Rows from block 8 of a small multi-label image tagger, named by matrix and row number. Rows with one number belong to one neuron. Each number is 128 + 32 x the weight over its row's rms, rounded and kept within 0 to 255. All counts start at 0. Numbers have three digits each.
After each neuron's rows are labels from the 100 images, of 14976, where the neuron reaches its highest value: "responds to" is what is common among them; "lies over" is the class under the peak. Only what is clearly more common there than usual is listed. The data: simulated telescope pictures of galaxies. In brackets: how many of the 100.
# fc1: MLP up (model.blocks.8.mlp.fc1.weight, 640x320), inputs 0-159
# fc2: MLP down (model.blocks.8.mlp.fc2.weight, 320x640, transposed), outputs 0-159

fc1.486:175197161146210083135126112104140091180094101166110151158121108150074105081177173133105123095146190121134127177137134124177158177115118141110081133171131160147083074136111071072126113128095134071132148104145077145159184175103174128167182145113146139104078123128122144114079125086122091146134157150146084106152096172150133150156179117132109150130090092087190140143112125100140103096090115113128092162146151150083145083070141126127136144124088118116091127092105141091147109127127079
fc2.486:117092139125134105084153098121142147127095191107164134141142175110191133094104119025156135106126163136115167122186062158079141042122125087167145180136102153149110109157120137169115105180064144143075119119136155095152142119093113096165142139169071068156157195127129140139057132151112191097073043109098146142094149146068165176124134110114142162153094139128089110157101164093128106118177183203119124102162149140077061095081129173132140083128193144135060156141127110114075160103159146
responds to: many stars (90); two-armed spiral (49); tilted (39)
lies over: galaxy (65)

fc1.632:098148113159084101146071181126163106145193095153181085119154161133141160147131212108133121146142115184165113115116125199158194130176070100167157198160146106087133117133137104134138119132144185128130177150146146096123119090130162158158124104120192110101126124157140130084093148155125164132139085108095100134100133164084103124144102169154112163102101098196174205097154080122094128136139132143140158162088143083183098086126109181212130125128088120139093196122106125091136163130110130
fc2.632:177111106151127150093163157160166132116173116152119133137143138141143093109116128055118086168142121076121097121130104087108069148104100090117142131101133159113077112097136135137120088095107109102150092143097119085051092071092081106173143163150125088072145155104107167160062148118125139143173112157103161083157157089068159100167127076145167061158121170168138131144095077164134071111100101148039097189106122115102135185098077117130112115108116116121190085116151135029098123124196164
responds to: small (61); merging pair (39); two-armed spiral (38)
lies over: galaxy (94)

fc1.609:129104170151135123132125093108120133114076093147089106093127098117131121109103124113094110168140063138138137130167103109139133170117167135122088129184116122098180153090083197066123109122082189118167160102140146076145178106081124129151155112135116128097090132128168117153130119167121057098113072109117141133123069072149148180125124189072126110139136128143084116142092130154165161129164187134198117183080113115162146147088151145136105153214162182063134111170081165132131094181081097
fc2.609:118165062133167176127115135151088089139105143149126125162138076067111178135096132147179139093184189097181109138185127105125101086088114112097151132119097120183128148140137106146115100133142106027159151168162150070097157048101147162102147140098084150101131141172178074059104125156151147124090156157111137052149137185139092141109118206117149079151165144135103079182168077110139148156152088109161116127179108106089200162090130105127146087166136150131081121065093179133110153096119180
responds to: bright star with spikes (70); two-armed spiral (64); many stars (64); tilted (57)
lies over: galaxy (57)

fc1.92:072096102154117119155149181103183133061156149104127202072114080147143158116126155201107158071113126088164097104103153138091103043157162115121126102084105139139113105175131155143103124142106148117124130147159154073098201067157140176139111140112126132166107103151162103147098100152110148129145128139128108165130101062096117125132089182146140201146090101124130161173119157083094181166101094114140077074151135141089096084122126147131125161043087147152079102182045102152099160189047113
fc2.92:104135128094105121125141139093089134141136022139145110154144146139096093123099052083120124129116105114117120106188121136120115103096133058104101130118106131206168112097176108121139134108153083103150091151136115071130141101112136159098134140123108139168083140124140117140149128133176104148168138100131117083142129108163122068152171171110205098089169142122122150162113127195132117139066168173103056183140100164136126139156171172130134170090134178153185151154104101151093156139203107
responds to: small (63); bright star with spikes (60); tilted (40); barred spiral (32)
lies over: galaxy (52)

fc1.254:170063112141125160113133104138133153111155173133099153049165148192139141105099172158172088096112175104095149131142123151151124111087174092150100150131068101161188122137183116158169131146154171164116169153152085147152079152055217146099098142148162101125101129085155178182065145146136104125114154112168128122124127137166096125132107116166101110097179126135154123105134130110126141126153085159093137151151153133137168108151096156105121103189147138148146148193114124110148122136127141
fc2.254:127201126162179099127111146159089070119123098156090128136127190139184132161140095145075122106121115132125134160126114125042084129095079177202103137142212133038156112117130129119067120135177088156126133134157154125122155196154096093176092096090141137145167133145109125182186119092108132151088109104136111129093117175162155119139154163109102174139134117104114092188106140060145133158150165113168140105074154150133175149141148089150097163144105142142106145086120125137142093110093152
responds to: tilted (88); winding: anticlockwise outward (55); barred spiral (45); winding: clockwise outward (45)
lies over: galaxy (82)

fc1.562:116158175104111116116090130104141122074095117174146164118132126079152114177135179095173112148164107071123173176161076115078144107138130137110139181131087079116139132151065078123109059129154143167137141159146106205162079103136169106123142167106111158137115116080150152140144079129174147128090174132105101157101117116074133096157116215161116138109070138149114186088112144121111101092119135176190133146096116126143178072182121186058166114152131159092191146122140129102115157130107106
fc2.562:116053157111158166179142130143088156161136088067092185103134108098152161102117162085101169087103133186139082152120167099119101163101110073118126129098188146141117101099142152133107124136160114106128184181134106096156080135108072151136120166188167140085149194179126133055115159069100095156103119163131099117170151171097117144171128215120111107141110112200186205098097128139116145116116142130096174169067154078214167145126095138119168092121172141119140066140090138121197092148141090
responds to: edge-on disc (80)
lies over: galaxy (45)

fc1.23:162225187100158151076193167127127099144119119116132126106133109114093106145147053120109143056122074116112156131130113113179150129156162111162138128142110083143114116145121095094064103160151140170077164127083107141139163126095135120101145142142048135149197130213145179064129136105166108111163125106100175161155151145082116107124068187132166178142101101151093087163089179156136111178093129137192181132142098150128116067085115078099175127087104130107121142132171167110117192100101073
fc2.23:132035142136154115092142141093136132119124059097128141112104141147086117126108173168124070195105135128132133160099069165134151140088116104105086152125158151036157100144148090109130091135115117141112119056059180157142130107147127156157114064156131162193138112091126117069130157137063172182104150065108150135135136068135125170127113081067109107124172093107121152124187116141204168103164139105110126139064177076081115142157162108138112085155162071135147140206102071111067124135162116
responds to: small (72); star cluster (35); barred spiral (27)
lies over: galaxy (38)

fc1.72:187108126123168136118182130119103146150148081126149054134080120154131203111150105183173114081111099187141136137129133166126102126183196142118090123142133105097117110091182065086147127130134122120146064114124081135120139125125101143129123090083104155145163117122139117131121067186143126090102078145147130174217181150108157113119126140152125097124173166176091174104109165132151157128137160064165131088109100046134132136158129108158125163170131133144092096147125129088115100116168135
fc2.72:147063127210134130148119127119123135103138108125089123055088193145163143099224138084130118074088118097110126123120118180050145078135114154061151125101152141151084110146145128129101165119144150113097136070076127118141072147113142119126074178143170107168126155112135156175112102098176132144144167152167131078065141116118133042036087092148151138108141152093134118056126145096108128106162077111138111142084173108077098174102164094142097141086126144153141159108156092159170135146108142
responds to: edge-on disc (87)
lies over: galaxy (100)

fc1.492:127101165164114112146145150148208085143089108153139150057146087165130123196078142114132153145149156114182100130110155158161143127112122148131199192108125119106151146131160121076102129129059165130148125068151127062125133107094163152145144051128125130171144133082120095121107108120151081132077165121079095142129068100093083129143108119113097128131125160114133087128086118169138178177120084169082114056131099200138133165119117073082110143109147128098131176141128114156139089084094112
fc2.492:044136132085143124124133094086100109110111099133097121216136101111139106120114169112136101089151136174117079115190134103086123099113143114100115114101158067178126102123163173126105135193176098129113146155164113193061141080161183152124060190196105122103113087130090141148190106075131121115159203124093121091109122152065129103101134232129132044141099131107161106134202123106155138126099160166109166133144130111132176192115130118212085136127084122113166087122109112159113105120086128
responds to: tilted (95); ring galaxy (50); winding: anticlockwise outward (31); many-armed spiral (27)
lies over: galaxy (65)

fc1.243:127153209112136189192096171095172135097149192104126154099148127138113167094139146121179087093192137120124116190170155145097156083115183173148108162145111092174217085097117123140116124130146147135154082142069079163140079132084083105124156108102145100128143138168172088124162123085121178148138184118132154128123110138119129154086099159171177118143170160118067121113125104078015115170144064129094162092131157157125136140116116079148144124095159149161089130124140125101124101099108137
fc2.243:164096118140111105102180064194102174081155110139065087109117114153119147151119046094148116115129155164116089105121143139132102139154129115125168111163144129144114154135070126099099088060104106082110123120144192114098115094154086139198136112068100173146141174120115132115127143161122130120143144138086111179147162199171116127180107130159130157092161144080131124109134185147127171116111150143142127120099112139129096100195114090117138129141129144153159146086149076119135139135129096
responds to: many-armed spiral (100); winding: anticlockwise outward (60); tilted (46); winding: clockwise outward (40)
lies over: galaxy (89)

fc1.353:115105118160163168108160155117178192092155121147058166085130174064124118109193104134101108100104173099124151116149151105143179123077155099197079156187111129152097155132164145130115090211171187177118110113111087200123125107146058108111119146140172108122149105069166169168139134108089082103168102099114111095148123167158134232118089115120116117173134093127168123085134139105174078143163152140128159147093162149137170131134093105126131130141127154110170111092126145122119098165089090
fc2.353:178156077150097152112083174162058073136141121085131095140175062175160163130122101136090127138134127151111137113105092122099145151181133135084099136096157088156132099138154100128099139104130074122140115175123056135143110140149130116188162112086068187096121114104140123111123120145155141143107150101092142089169186129122166073086116144121137157113106145119158110074081079092088111074088099139090141140139100219184137120133196092133139148104129136215138211078192168138109157143116132
responds to: round elliptical (83)
lies over: galaxy (80)

fc1.13:115126127104091112133122144156141164096158160154111174100124160110099130106142160114136091135192132111096131193139169095121102171131105118136143142108143066219129132119085087099166102122179108133128100158124151124146131114129119082123195138155131161146110149151092184099114079173120153125190131090109128098061114137180137219111092163176097150140124129136119082084096121091154116135152131087113152174135157103185151171142125137128120139053153171114130075109108126132115161134136142
fc2.13:159121111105096138090097166171125152131122108036101103084161091113117124139085110179103110167068044137145177075124166140106120123084146100066136097184138168117174110140180095142109164082154154140114156190102105118139140183119092141087084148127112132152166107097137149169103147092144133168067128148153151130130171168084107162124120090149160145132118097103197113116129118158107116113074123117128078143097087215131164117116145140152175143066086142130151141149183077074189104175081193
responds to: merging pair (82); small (77)
lies over: galaxy (37)

fc1.155:114109131132134155163092097108114081181136100129115108127119121105131135109129124161098137097093141034148136091039161095132149106125140134134173204126110126121088149086169173199191144177148154127128165110124140098122075169119120166174120061036097122121115141127077144093147058140054150074161143156093149098168154157105117143101159152118139189079127069066104114136072090140141099155109127176151165114119084134136108162198137145107129135168113180137180083138181148119113115120083093
fc2.155:172150098118128101151141135131115116097141176084133111139161037153180127080096187096110130160192139132187134168206137085146119137101168150136132103102108162113160121148124161071128104198169104164074131117103111104149183036137087138071095162141120156087152193147183108067082101131180156184125073113184124104152126139202124128186162189154111064142147120177105165090132123126119110095187056084108143091157161118148115107108164118129104080079105136138102106146176133165149100154154128
responds to: edge-on disc (86); small (65); bright star with spikes (57)
lies over: galaxy (38)

fc1.237:099114097155174128136067118122137092081087155171066076080154163129126090083054179120148098130111130135157118110103070173075111091132100178112138129148092230068134083169109115120177111092098133143101205114123124092203165105077161124087130146100139085139087143109132114163146157125135149131175118118115152109147118125173077123149116140131100100161105127108146183139150158171076179164136129134152089110092124173156128139165164122137174181136125123157094046099073141104222135202081120
fc2.237:118170108139203139124100142151164103124110137125106107112051123162129163195091125128135104167145204080141117145178139164150170185127150130081116131131156128128140087111162171109137092112065188086193109082181143121151102127155134173163164159137116172177141088162165143128139136135074106094137158139148095080197050121089148074054157203157099113110144170092083137130089132142094140190165063154083175108174145133108070151178164172187087157122154135139127123143123119148115089137153086
responds to: bright star with spikes (96); edge-on disc (45)
lies over: galaxy (94)

fc1.348:172140107177190148115116147121137132084191086135120132146091168172107167140096151175054152096106137162085110125147111143113105145164152143137118093189128153194114083104196110073104091119121132149091115072143107114098140165133147123107112165111149071162116110237128152151159143144159132140123101094098091157139114074111181143137080097170085130122105187164108139157194159123146179159093118143121199141124148158117124181128086116186141090163102174130123053158093137111135120115174136
fc2.348:170152155188093104089139092187151146128076084074117152128114144085075123158121092126086114149174131156176089180125152157131133173112130081136140149054148186152096154173142202118090165155078138114119100155076099097111144134100120153157155150149114130069129154145102074119101106163124203166110097121138167095121145195122126116106111243098139058195134096122068098108149157119148147093159170133081146133138108131059185187184164143150099136089223139085199143081117113084071152144123161
responds to: two-armed spiral (46); winding: anticlockwise outward (44); winding: clockwise outward (37); barred spiral (30)
lies over: galaxy (82)

fc1.567:114131116084195186156104165144108160137105122152097138145094104081100103085162153094178154105140144186154079109132124150173143127087157117131115134124164073110123117122128080142158184133143128160161148153142141127085094146063141085137139105136141112076136109046099154166119154175148166117153162186127149064115096141159214151181149131136173142148132156102138081072140152118109112181101127101151153099090129147134082121112114127113097128156124162181050162156159117202154120082152131
fc2.567:133115164093145147127143111117117127119153146095152156118158170168148149112101130183082149153134183100138113148126087185093111155164123114128098141191076133118086177139060145169157118121148178064085122125079148125148178097126085089084098153140173164151158142142136124133092078075128126133086078140115138131126119122144172116099118154119106167104060167169150144120156131135105155084139146128139151098137145123112156134150054121131054102147113123158122131150181147083112110135161154
responds to: many-armed spiral (90); winding: anticlockwise outward (54); winding: clockwise outward (45)
lies over: galaxy (95)

fc1.121:166110097129192168115117174112153041143097082129180076174114116169125178091138082187085073130123058095156161129127144083087111215117153060157141137134136128082095130107137163134119118123152046125147098125116046182126165073098114139124144165075151160145145145140200141123131146130136104128116184093106155151172143107145115126105138162164153076125124137177116102181079153105145157098143141097113136147077098106140144082160154060120141121144136131171129116101072160145124137105107140
fc2.121:095095131107136126105157084184115140084145125102135157158126151147114075083123141063141118140081164158065129153128077110126126120048161134165134111164076141126075136103131134167142191110156142126104084112147122117192134127143121098106136163086126137145110112139105084102094090129114118163160135119087154079150138147124067149092185182186099098081098163151157155145150126087169126107140123139135149085143157125132150166102173126191161147180103122104158169137173114132114114148101099
responds to: tilted (80); small (73); two-armed spiral (65); winding: clockwise outward (49)
lies over: galaxy (97)

fc1.40:070091136186138140124139158139122099153071149149093146110156139142131155096086124121127117141101088101135162169172161142105091167106183144134164168115151109109181082138142083144130139138084175128164144117073178132160172138109080103125133073182098103106096112137140124118181177099160137158184107108138081083171089093065092071130125120088118154120151189125158173143157090095129141200090186211080143090090149186134099183114126170137150186196130156063116092076133130071131165158145149
fc2.40:123156059100117208112149133188108098079160124150100072170140139119189068102174111101110099150118210144138079173107122127100164166174120075118129124145101193138106132108170141130126100173132118127077144142134087101072183133107136181167135159118148076158106132124111076122122123169086102143134162157083165146122069119106109080069164160143201073097112173140162100101136143095171085109161120088153149180111126114134145081086117115118096128130133142119083126076174096166116119086153101
responds to: bright star with spikes (71); two-armed spiral (61); winding: clockwise outward (38); winding: anticlockwise outward (35)
lies over: galaxy (40)

fc1.252:131133130104130159149115106103132107092131138134148087180135199137145184138071150109142117119129083124058158135166144090145199142139107098157163127157116171095158162102147084091145206161134129165138186116119178165195067149107174174141082137091130090138071036105203146134161141178109173137163135123167078090138180180036121110130100182139088146108099066168139114122106159087112130124091104191162158159081091099082065139147110187153125164120151102112163106130154107090146169126120117
fc2.252:163241121149144095128144137185148138146188174167122146088140129181143159111128172083107101149098160090113136110148130152089114163128189170110103087134125000103128136125142163156129154055118133166158136143134111152098149126114103140129179126111129183149081182123090109088063157129115145075185168163117170106063075124163149117116159174183148133104086202093144144075100091111155140135162195121102151150134130127145150104100084121190099074085119109164114102159127146180169137067151095
responds to: small (73); merging pair (71); many stars (63)
lies over: galaxy (74)

fc1.448:131120098145190129108137158102066175101128113136080117143143078126166081122143053117083071158136063161120100161156189151098166139133133082108156091108126176113156119109104127122125102104127128165183119122122141083175139079098123073179110133140104109177118071151132116179169042098147124109123137209197127152082164119111109117114157160129119048088132131144130093107170052144127197141148130112167126120105125063140140164087133082090171141109131138155191115149116186112132159115156147
fc2.448:096099122138142134134128088090102116128148134092151083128120129164132141103153133163132113168155180166153182079131063137098117117094074082141159161191068124112134102144175122173120099136157113113121138162120161099124164151117157168157174128143146124095135109171162090089140121141086128130154086094098113148112153163183170190115132170111111146147139120118172184105094214129146124115161124174142090207106155099121149120124162142176169118130164136134114116091208093113104124144147107
responds to: bright star with spikes (79); small (54); irregular (48)
lies over: galaxy (39)

fc1.296:052166159106142113102105175159133096135105125148186183148072062173160125094080113153097122120140131123121152149063147149101067174156154119140119122172132113147134146120116150156142107089106144125127121157116119072107174121149116116129172116120171158124127152178143124066087184088058110074149149120096152148124130182114169074144116175146144108083079150114081125090118104109107133157118203157114164094115087125083150182127174133104123103202129119090099161097124086126061169175128138
fc2.296:189103120138168128054171085103124128133153186155044076081078109097140150144136129073153145140090136183133116137165133126123115113131112155112130125079111151153111067171188128151099145109091120081126093124132086090071094156122080084135081121115139129146145107162112151140165109131124126146101146110081135081190138126104110172100088094126121117121051165153162118158107153108120066145124093100138088048131185107105119172146137108155165100156176139122117115074111099179094073109110074
responds to: many stars (74); round elliptical (45); many-armed spiral (25)
lies over: galaxy (99)

fc1.80:129201165128158055175102111156124132151178091106166115101100167132064093085115143142091074136102099176169113136151194194092118119136202151131118086194143153109171133126106112105129116136201124081093158131124114151122110188156127142128116138155098117159155117160122156063135152098147153123149087154182118077157083154144046113174122156127099122139198103121094155083104084134175172138049159117125147124189135099129132134183128129138079149138120111090122136089173168094112105162136134
fc2.80:160141104159096082176157183157089108148118180123091122120116115131135158121135150115149138148106100116191108105168137094051141127106064129087113121098144091112123152105078098133177155170125130170169177115095111160200168107086127072135042106198101124097099175099058123151139147128113159164085163068164146122037086112137135114134169088088158116152165162085170099067142157159104113119115111166156135159120134083116138117064150153128133100165116165101137155158127089126178142162142174
responds to: edge-on disc (70); star cluster (25)
lies over: galaxy (40)

fc1.93:176197134169102152083151153107140101149153161141136123114142180178123092089205115146115089133107139163110161178094132146111159154049119099192085082199106136139110100077109173105178111127100077161154188151183078112121093140107115135144166185083182117117209137126140147157143110172139125161152178082088130072156099133215103132111116201144069107129096102084155153142121150107151126133072134164119136110112090140106152141103126150103139124124139161158112103139146120113131073105200086
fc2.93:141130093140133164136143111155105089090084115162125145151138127129146158118156101085126087140083178105125105100134149095118121085118100123099162152119145103113135100095155112124168131147123147137121073069159144103085143130118128143147090143150153084176120132190099149175083137159127118135092132102131122155135076068110167131172154147156139102114128120149180098109123135178104166155126176110180136132133107136112166078130210184121092139087158138111131110139105130135118097094032127
responds to: many stars (88); irregular (26)
lies over: galaxy (40)

fc1.523:145075197135115103096112154121107151076137177129087087098136153128143082104123096197116094111071109165126116117115144158223133176101124131164122070167120054086188108086134132096183115173140184166055141136099084129097134152130118106155087153168140168135154089107105169158134134092119166126122137176138147176163148124081113142138127117222163129154110115117121100112103065117135107091113102170152148097135114144104162148089095179137171109134174162144117122127146152104178147116139082
fc2.523:099139171120194109126109163110137139117135160166079142151147182161122159154151130071136094124083117102109112133126169107132139155150149156221126119139142163127154143092115109166116208189114116147151127150091154153147142167142103161165119098110178163135079101134084070118131147162103116158143182151099114093107113140177126188117099241128112181065169134095135129146137064128130138152165179167129112124133118121161077116177101101152179171122091158127090112111142081113128098147136130
responds to: tilted (68); many-armed spiral (65); bright star with spikes (63); winding: clockwise outward (49)
lies over: galaxy (77)

fc1.378:169149153162162089124122156180144108074087053131152112151121092175134154123144089169174085127138115174120185114098165167139096156086162118165114170142128109213172166122132103068126120114145181096160153108144090147113110102140137126078152118108131118113108126053113113128076119059100102109083113051156124167143099086132142111083065183115185122142107072131136132127104173159106116142145129125161154150104129080119102083059170126084198163172146146156141125164082097154086073139091142
fc2.378:120169071086080156150089149121160160092105150072163133121081150166112141057147161062137093117107200158079150154127126114115145103116085138088165085099090118093120145133084120151185149118140130142159060075058132134161124160114106149168101089090134065147118098147174115133083069138152172105136143124173073069194147112132116095103139128149119123118169155088085103109114121111101128183143110070145129111089121137143129113090157111114087100106166092168128128169151098177129145191164108
responds to: small (80); tilted (71); many stars (63); two-armed spiral (62)
lies over: galaxy (80)

fc1.130:146162100156164096095085153154138136087115129183100109121123161139160100132054123142088118130174130122158141130108109195150103132173108128179128144118091103113185195158090178129158100072176128172142122147166099173154116072149120119162123075169137114113116096116150142157161156079094138112115129132138123091110105095084126105083068170138102164163139107142179161058163116097090184146093140199149110118067097180109138114081154135126163117176112139092122164118109103144132137161132137
fc2.130:189090130149087112097111104144127131126171098136125077090110085115100143118149123123085115151110206107107091083118221160147098191162089102145116171143131085155116146139128117099135102135109149189117133122127144096119158115130120129136159167133152125164068145159134147127143145175108148139115151158122153163154155200138118115173152178179129157126081086153130104166117189124107115147105127103089158131171064165109099067155130021104100091124130127079156123171159138125113149109143068
responds to: two-armed spiral (81); many stars (71); winding: anticlockwise outward (48); winding: clockwise outward (35)
lies over: galaxy (88)

fc1.561:136092108115128139110136154105070119155077130122117166178131166124119202193121042155128108137132135124123119140127218140114152126070128231168106146132113097149179135137175085141149145145079183139086142128137114113117168092073105137117114101155050120207112113147110107189128125141135172098169115067150154190118103131087116117081103201179159102138128114083100154148124092131099063145102121139128119112119163098095162121087066149117144155140068163136123068119133120134147159135144145
fc2.561:163199099118131117194165139118145153096121116097080075144096131114100163102105107118142157126131169170064115118134130137103193138123083130088133068100105127130120085023174202142099116153157108104168085151064110140129095116105195193156149120128160105115093117103192174090163156159110147102061093167107111102128142093071159119130127163137126111097133175092143152117070133147166148091112110134167136095148135144088135164128149091131125172108135160108096141106117099087068093182100097
responds to: bright star with spikes (74); tilted (54); winding: clockwise outward (39); many-armed spiral (31)
lies over: galaxy (60)

fc1.531:142100084103123152080148183119146095176092155107054136157084192154143109196129125138141077124121081128124076151091089143095073094127114166100141144116167125105066151115103093136159149156119177107142102161156115124137083126170113104149185119146179148143090140107066154179101123089132147148039116107131147134159110133150075166132105119130118113105104125109094198129130138189162180088150197080125141136171153108068035150123125153137139098139166123108116126132085157157126113079179148
fc2.531:194136140133133095127073124128119145160130118161169132130120154134076135142118098105125134088142146081208099059117170142115132110110133131102089068131147162133120183147129157141137174089133149168162160142128148073076127176110069078165089153122086113166083244121157152094167130142133149101114135072187126161126151197124098195140106145155124167132077176105130151176101150115120109143163089079144126115113109110148140073139145092077174158107139086126167104179175141094095093144137104
responds to: bright star with spikes (69); many stars (69); tilted (59); barred spiral (42)
lies over: galaxy (48)

fc1.555:158099144098160073111099127123171127129132177131107163170137197120147076070098099149117110139134144141136154106116158112076128124099108205129118094160086093168138096131128124142129110114122118122136120110126087090162146083104212101113104157146135127125169143133199119127142113162172112112155117101098143144157129126110189201126108133113115146141128129156095088119102100166170127150040146166123100127115152122129187132129153121142138126133145186102098077139128077165129114132110094
fc2.555:151060089152139124077150105139087137106096146083142139138166097077109180113082126103135142135101112142157089068134114083124137176104124125070111193102140136091115152164105133143089143089194152111129159187171106088119077130135129106142137170186118101101127124106125143094191123092065111157152071095114123080158151173164112100068151078163051116148134166156141212108164143085164133108159096103123145172120152146113123119155156136110097128134168152130111098083107130104169125150116161
responds to: bright star with spikes (90); irregular (70); edge-on disc (29)
lies over: galaxy (64)

fc1.5:166119166157119110149139188109141093089123152105110112069109105178135195093079129145163139099107062101143118139102099176113122084198130109162139092137139112090148150104098147145134096114134126108081134136138107154093176094141147157149114089088097136136123085112122124146207196089066117105095114113118098164189139121122156131106135073100093114118175148100103173134095084137140122127072145088139094090068057138129122106157126099114104118152111157117136122163172091111139123169118116
fc2.5:174114152131177103102188092108112134127119108146135116094093183142116103147173138142136126129129133026174095122134116126104067151113184118064108094068124147174165109166190142138101110146137134114147116140029111085160144112123105105078152129080118197178129170105141139140132118121113135176075155134134104121213116149124077088149137121124172102106177199119112120099170168066103127149167104135072183134097149131138089124147162114119179164175160101114165151133134144192117169150125105
responds to: round elliptical (92); small (88)
lies over: galaxy (99)

fc1.177:163126136058112117141084101116178174140177098149124146165134070103111165153126148110120147114181147132126025146158168177171192108147101061119096070117186134137122118083104112137063138097112142151165158061137151112122045140121144176157139203047140110137109167137192161139117108116140169117128070173160208158133101139142159162173188145146113148104088078119119109181097117115108150118119121127190063085118125140184136153183131151083131140145082132090140092163112133097166113160131144
fc2.177:136143161114105113092120099191153176147113174098191141119077101136103076053053164135103096137100070117099122076144059112186118131103133148158150153137169092126132097160145080198140077133116174153154139143054072239157154112092107108129099123203110153044156084116134148112074166129151096081115108096080184079111072119078170154107131102109134118179161133144171116157102091153157103159104169151162156143108137128120136135091127132102108112104141103086163127145115171204103099116155146
responds to: merging pair (88)
lies over: galaxy (65)

fc1.222:107127104084077169116133129135102101116115142066142107130113096170117099086103142154160153148105101163154120102102085164125117106117144132106066144130127157122165113143110091181128139126120114150055093148157074119141212127117108111158124136119161120182181151096136118098127149117070175098129143173101127138155118174161127122120097186093129130124172160100134074169174144077058064146068183127136145113112173150188062114151165139069117140169090208096130124121158086122122113176152093
fc2.222:103084159107143093089173130113142149160180098106055137104176150157127095135174131138159137098164158120053149180184154103140147097147187114130085151075092129130106175139122104174185158089139106101113085050116165064089109144160101192142142133092138208096122126164175131138138194150050117162110091145121133128152146104134111122133144068182114142139107140166091174120136180111125137165167086176125116070120091132088159161165124158110133088201120141120129171129167135132119097128177127
responds to: many-armed spiral (95); winding: anticlockwise outward (59); winding: clockwise outward (38)
lies over: galaxy (100)

fc1.514:115140143072109141127167112074124101147075187093048146118151154124142091124140160129084091171165100119110120174079154097135199119080112097153115147141120146165144160172102123151187096115164072194153175160177143091039107141166141180166123107149134148108089124083127109178193059127086118115117133114110105108152061103152126058135099129185153163088096149141138205111106133172134135156169149110147116127130128138130140100142084129115156198230103134067157135137113130156133117104164194
fc2.514:112086116148109122126158128184138134144139144096133167171173140094109141132159034158100168167061143157126137125110120156114084117126086134133120134158109147106122118135125164153107121119180182182162133160124068115119077088116149111150158113172110125177168152108025143109118119119076082131129151154103081171113150160120223109066144030131148093109134123116167187174073096147142152130145117153091126153098084135167120141119072067139144036103092102177155126150079149150172099201100089
responds to: many-armed spiral (80); tilted (73); winding: anticlockwise outward (54); winding: clockwise outward (46)
lies over: galaxy (40)

fc1.325:100137088098187107112125116117168129196117080149099087124132131220163083170081191124119125140132139163132116139106146129121150158160059078184121153084165130090110121229094073067084090132106140134092187165066130122164106096114170158163127123123143077133078102138097132105081067117103114153094104137122140134091159096122146170122118178073132127157131068113080079120097172149109126159076157123159124105156104089183131087141168117130198082073098153128118123104127098139118129108119134
fc2.325:123114117170155146103060104166146162116150133109116079090158127152112071113097115100076074124113113098152084155154103123073052140129124098062167120105177128127103128129099118134141135159117131127187065113120100146098171099163135082189119098104118114121159154144145180150095062167109092171118130119130107107158088121105070104138192189132126121182170133171100197103156167100163088095179144181048099176131121127070091052117106112077110120087128142154154184122153113085143066131221134
responds to: two-armed spiral (93); tilted (77); small (55); winding: clockwise outward (49)
lies over: galaxy (66)

fc1.63:155104122041133112127188135083112159105120106150159082123116116162085104125113105115149153111124111148128172204153161135110117107152142148099166116122173178093147159086096159115152086159091039089077138137145135088069084148144109117161155092151128160132121128161104168124154102100129134120169108142116148078122105151099139131130155174131076074154123089212127173145121171126166151070132143096179148107126149126139080154150126090169135113114152117119107148041127232163154128181136119
fc2.63:137111208092107112139133112146167138128144125093128129076110147036091129112138086143080105165146111172092140133141160192150148129096144105145110124117084070141136130212148158182097124108163114121148152106104206223099162121138180163155104080091105172129173140118190108159187131101119178121061112122170113087125113133129088159073116058124170164140199170104115120121120176088159137199137131126089145145131121149093140129140128096135153114104115100108116152139195104082153162147119154
responds to: many stars (80); barred spiral (72); bright star with spikes (71); winding: clockwise outward (44)
lies over: galaxy (71)